From a checkpoint of a small image classifier: num experts 8, held-out accuracy 95%.
Rows from block 3 of a small image classifier, named by matrix and row number. Rows with one number within an expert belong to one neuron, the router's apart. Each number is 128 + 32 x the weight over its row's rms, rounded and kept within 0 to 255. All counts start at 0.
After each expert's rows are labels from the 100 images, of 14976, where the router gives the expert most weight on average: "colour at peak" is the nearest of a few named colours to the mean colour under the peak; "strongest on" is what is common among them. Only what is clearly more common there than usual is listed. The data: drawings of small networks of dots and links. In brackets: how many of the 100.
# router: router (model.blocks.3.mlp.router.weight, 8x192, trained with AdamW), inputs 0-95
# up: expert up (model.blocks.3.mlp.up, 8x192x192), inputs 0-95
# down: expert down (model.blocks.3.mlp.down, 8x192x192, transposed), outputs 0-95

# expert 6
router.6 [123 130 114 126 104 127 110 154 106 111 160  87 189 170 156 169 112 141 102  84  86 134 100 123  90 116 104  92 157 204 156  40 120 178 112  94 130 157  71 134  73 132 161 119 165  75  48 148 152 123 118  93  93  78 204 188 106 118 175 167 142 149 151 120 177 129 112  72 173  86 190  93 128 145 120 159  76  70  54 140 101 116 151 127 179 112 169 174  94 156 124 121 159 118 121 155]
up.0 [158 133 128 110 129 123 164 140 133  96 117 142  96 107 132 101 115 135 127 161 133 104 147  85 107 127 133 121 162 164 136  90  67 133 120 155 150 131 162 182 161 114 114 186 116 149 137 110 152 109 141 115  91 175 136 147  90 149 137 105  92 199  49 147 177 136 156  17 120 121 150  45 151 110 110 144 139 101  76 104 142 164 166 124 201  97 132 108 160 178 139 140 124 125 182 211]
down.0 [124  80 119 111 151  71 125 160 170 115 146 171  88  68 114 145 183 131 197  77 112  94  99 206 116 124 176 136 157  91 117  75 158 138 127 113 102 156 130 118 120 120 117 102 131 132 145 121 109 141 174 184 151  61  99 150 128  72 128 124 167  86 154 153 181 144 125 101 138  99 113 122 147 122 193 134 147 178 169 142 136 139 186 117 145 136 145 170 105  57 117  89 128 176 123 147]
colour at peak: grey (65)
strongest on: nine dots (37)

# expert 2
router.2 [123 119  99 103  42  71 149 132 216  80 173 138 127 149 138 118 128 148 155 133  66 122  92 167 114 157 128 146 113 119 110 108 113 175 122 109 122  95 133  96 166  86 125 114  78 111 119 176 149 140 104 146 119 116 170 116  81 125 130 155 130 191 108 113 144 166  96 154 201  98 110 120 143 135 129 118 106  93 127 179 119  77 135 161 163 102  79 113 122 125 130  80 142 153  98 137]
up.0 [ 96 136 158 119 155 179  74 132 100 155 145 161 191 125 159 117  88  85  69 107 168 118 137 144 138 147 102 101  83 151 117 128 109  97  80 122 126 122  96 101 130  93 133 185 151 139 116 146 116 132 110 153 120 143 145 173  95 105 153 187 119  85 162 152 179 164 162 102 135 153 147 172 195 122 122 167 182  81 148 116 145  82  96 143 158 155 135 150 122 144 147 100 121 148 118 120]
down.0 [112 123 138  97 125 125 124 169 146  90 105 135 137  91 142 183 143 153 183 112 128 150  75 150 100 109 134 145 112 120  43 102 122 144 113  96  93 102 170 128  64 125 176 180 139 132 192 144 116 122 130 128  97 149  87 127 198 148 152 159 148 188  96 188 126 142 129 154  72  99 182 124 128 122 174 179 149 147 150 119  98 142 151 166 142 118 171 108 194 139 145 172  99 131 166 142]
colour at peak: grey (94)
strongest on: complete (83); nine dots (45); grey dots (35)

# expert 7
router.7 [ 90 164 137 145 132 180 118 185 162  93  73 190  93 147 119 134 173 141 182 162 122 156 150 136 165 150 121 165 139  75  30 144  85 154 127 145 115  85 123 117 161 169  83  77 105 109 188 102 162  79 144 132 160 125 142 125 129 145 139 141 142 123 108 145  94 157 112 123 136 105 109  70 167 134  92 150 185 142 168  89 184 132 154 166 114 128 113 118 187  99  83  81  76 185 117 101]
up.0 [ 94  96 137  85 157 134 120 152 136 132 133 137 162  98 163 200 107 111  97 149 106 158 125  42  91 116 157 150 135 160 101 144 131 127 171 132 100 103 100 112 130 206 131 103 120 110 167 175 111 136  75 144 118 147 105 160  60 128 140 111 136 136 187 108  91 116 187 124 144 179 113 142  74 157 111 109 153 138  94 157 169 126 179 137 124 113 120 143 149 115 175  66 144 140 111 187]
down.0 [166 188  96 150 119 127 143 126 108 143 161 113 130 178 140  93 151 167 164 164 102 124 134 153 138 139  68 152 107 162 116  71 131 121 137  97 189 118 128  69  85 115 114 135 116  82  97 166 145 141 183 159 141 114 140 151  94 171 154 149  78 162 144 177 148 144 100 151  82 123 191 167 141 137 135 139  95  72 130 161 192 163  94 114 103 122 161 126 134 194  85 123  94 195 133 133]
colour at peak: grey (72)
strongest on: nine dots (47); white dots (32)

# expert 0
router.0 [185 155 119 101 158 105 123  76  55 185  78 108 101  86 128 117 131  99 147 191 232  95 143 124 131  93 111 110 119 130 166 181 182  51 155 159 176 191 148 163  96 159 113 147 129 168 139 111 110 144 166 156 133 128  63 101 192 141  95  96 121  50 122 145 124 111 148 156 103 181 125 144  75  99 128  73 137 207 134 136 117 179 114 107 101 145 151 109 101 136 147 134  99  78 162 109]
up.0 [128 150 158 137 111 222 161 142 145 103 132 166 142 104 113  92 171 119 118 108 152 142 134  83 160 148 144  90  71 105 120 104 236 138  95 165 190 130 132 134 100 121 127 123 157 172 146  69 124  85 127 105 155 110 110  98 150 148  86 134  92  92  92  93 108 148 130 114 159 187 130 126 109  74 153 141 120 149 148 111  73 152 166 148 182  47 114  88  73 132 142 129 115  88  94 133]
down.0 [165 134 110 137 141 160 139 163 149 178  75 109  89  91 111  92 136 143 104 106  68 146  62 130  91  95 162 133  77 119  98 133  91 157  76 139 115  90 146  93 145 113  63 115 130 108 123 120 194 148 195 118  98 148  79 178 103 192 147 114 123 139 122 146 130 135 133 106 116 127  71 107 141 134  77 138  88 118  92 130 151 193 125 122 103  83 142 114 133 133  84 162  60 177 166 112]
colour at peak: grey (76)
strongest on: complete (98); laid out on a circle (97); nine dots (37)

# expert 4
router.4 [118 121 178 148 155 128 155 110 125 172 121 148 109 136 154  85 117 100 115  86 117 170 126  98 143 121 107 152 110 133 124 135 173 139 154 189 169  92  89 102 122  59  92 122  75 147 136 115  64 102  99  95  93 146  61 127  91 166 134 129  85 100 119 123 107 158 155 141  81 147 133 190 163 153 186 145 144  93 142 153 115 190  88 115 120 181  94 164 163 123 150 160 184 123 147 174]
up.0 [132 121 123  92 142 146 133 110  92 169  94 107 132 106 104 158 114 170 141 130 151 172 150  83 126 146  97 123 135 110 100  51 110 123 143 146 124 109  52 161  87 128  95 186 122 102 184 124 149 154  78  51 136 176  56  97 160  96 121 126 125 160 101  93  96 138 116 124 164 184 131 161 100 132 115 108  34 134 138 121 154 153 122 174 179 153 167 185  99  86  82 132 102 138 138 145]
down.0 [131 169 237 115 173  75 126 144 127 121 100  93 197 105 160 147  80 116 108 123 115 101 142  95 143 130 175 155 100 143 132 172  78 112 188 144 173  98 117 120  74 147 128  96 156  75  88  95  88 102 166 132  83  73 121 173 111 117 132 166 115 124 100  99 136 129  96 113 152  87 165 136 100 125 152 138  94  98 120 132  56 153 111 142 120 200  70 119 121  94 153  75 156  78 102  96]
colour at peak: black (54)
strongest on: five dots (78)

# expert 5
router.5 [104  97 105 163 146  71 107  82  97 160 123 160 130 151  95  95  94 109 122 112 139 106 172 153  87 155 170 101  97 154 168 128 185  91 121 137 107 130 191 137  89 112  93 169 161 180 179 130 110 103 103 106 103 147  80 101 184  78 146 131 130 124 107 127 126 127 155 148 109 153 147 167 136 130 135 112  48 160 140  93  95 147 119  99 104 142  76 158 138 132 174 160 152  86 138 158]
up.0 [106  75  94 103 142 115 114 111 179 160 151 108 146  82 100 177 130 135 151 132 144  88 125  96  90 110 161 159  71 203 195 152 118 140 125 144 145 104  62 192  97  90  79 142 174 141 149  61 167 132 103 186 137  27 146 164 213 115 152 152  80  91 129 111 118 129 110 164  48 114 160 132 102 123 157 184 110 166  93 150 114 130 127 148 140 105 110 160  95 116  97 116 101 139 102 103]
down.0 [ 86 132 136 139  89 102 120 164 100 183 121 123 105 123 162  71 103 164  96 121 177 150 126 128  93 143 141 146 145  86 112 109 120 148 141 123 127 131 108 189 151  97  68 112 171 175 115 152  45 108 145 127 150 100  97  67 163 132 145  62  84  77 142 128  93 245  92 132 166 185 105 122  91 139 131  90 129 106 152  99 147 146  87 132 105 152 123 152  69 169 117 121 164  45 131  98]
colour at peak: brown (71)
strongest on: complete (89); nine dots (40)

# expert 1
router.1 [131 147 134 120 162 189  99 156 128  75 152 104 117 161 124 166 181 116 103 153 129  85 144 163 138 123 126 123 142 102 140 123 106 104 131  97  78 135 139  85 121 159 193 144 163 123 134  69 148 121 112 120 194 142 156 147 183  67  77 154 130 123 169 148 145  91 126 106  71 101 138  58 139 122 109 224 137 109  88 120 128 108 211 204 140 109 114  49  71 163 106 145 114  78 111 106]
up.0 [107 114 130 120 100 129  87 139 122 133 170  53 126  71 174 122 175 111 109 125 124  81  82 170 127 188  93 164 146 139 191  56 167 122 123 153 143  53 175 112 138 138 149 102 195 171 119 143 125 209 148 173 120 110 152 120 127 144 110 119 112 126 164 177 154  65 109 143  93 181 119 159 103 112  94 119 123  87 161 121 123  80 114 143 116 114 146  87 159 135 150 144 136  83 101 145]
down.0 [105 144 153 101 157 153 173  88  81  78 103  92 144 149 125  97 125 152 131 144 148 175  99 109 213 113 143 157 122 116 170 153 137 136 102  93 121 105 178 192 178 127  81 129 174 151  82 131 149 163 168 165 124  82  84 128 173 130 177 107 107 124  88 140  91 112 184  98 148 123  93 200 104 173 111 152 189 133 177  58 172 152 161 142 153 169 142 116 146 119  87 162 184 180 152 129]
colour at peak: pink (42); white (36)
strongest on: five dots (77)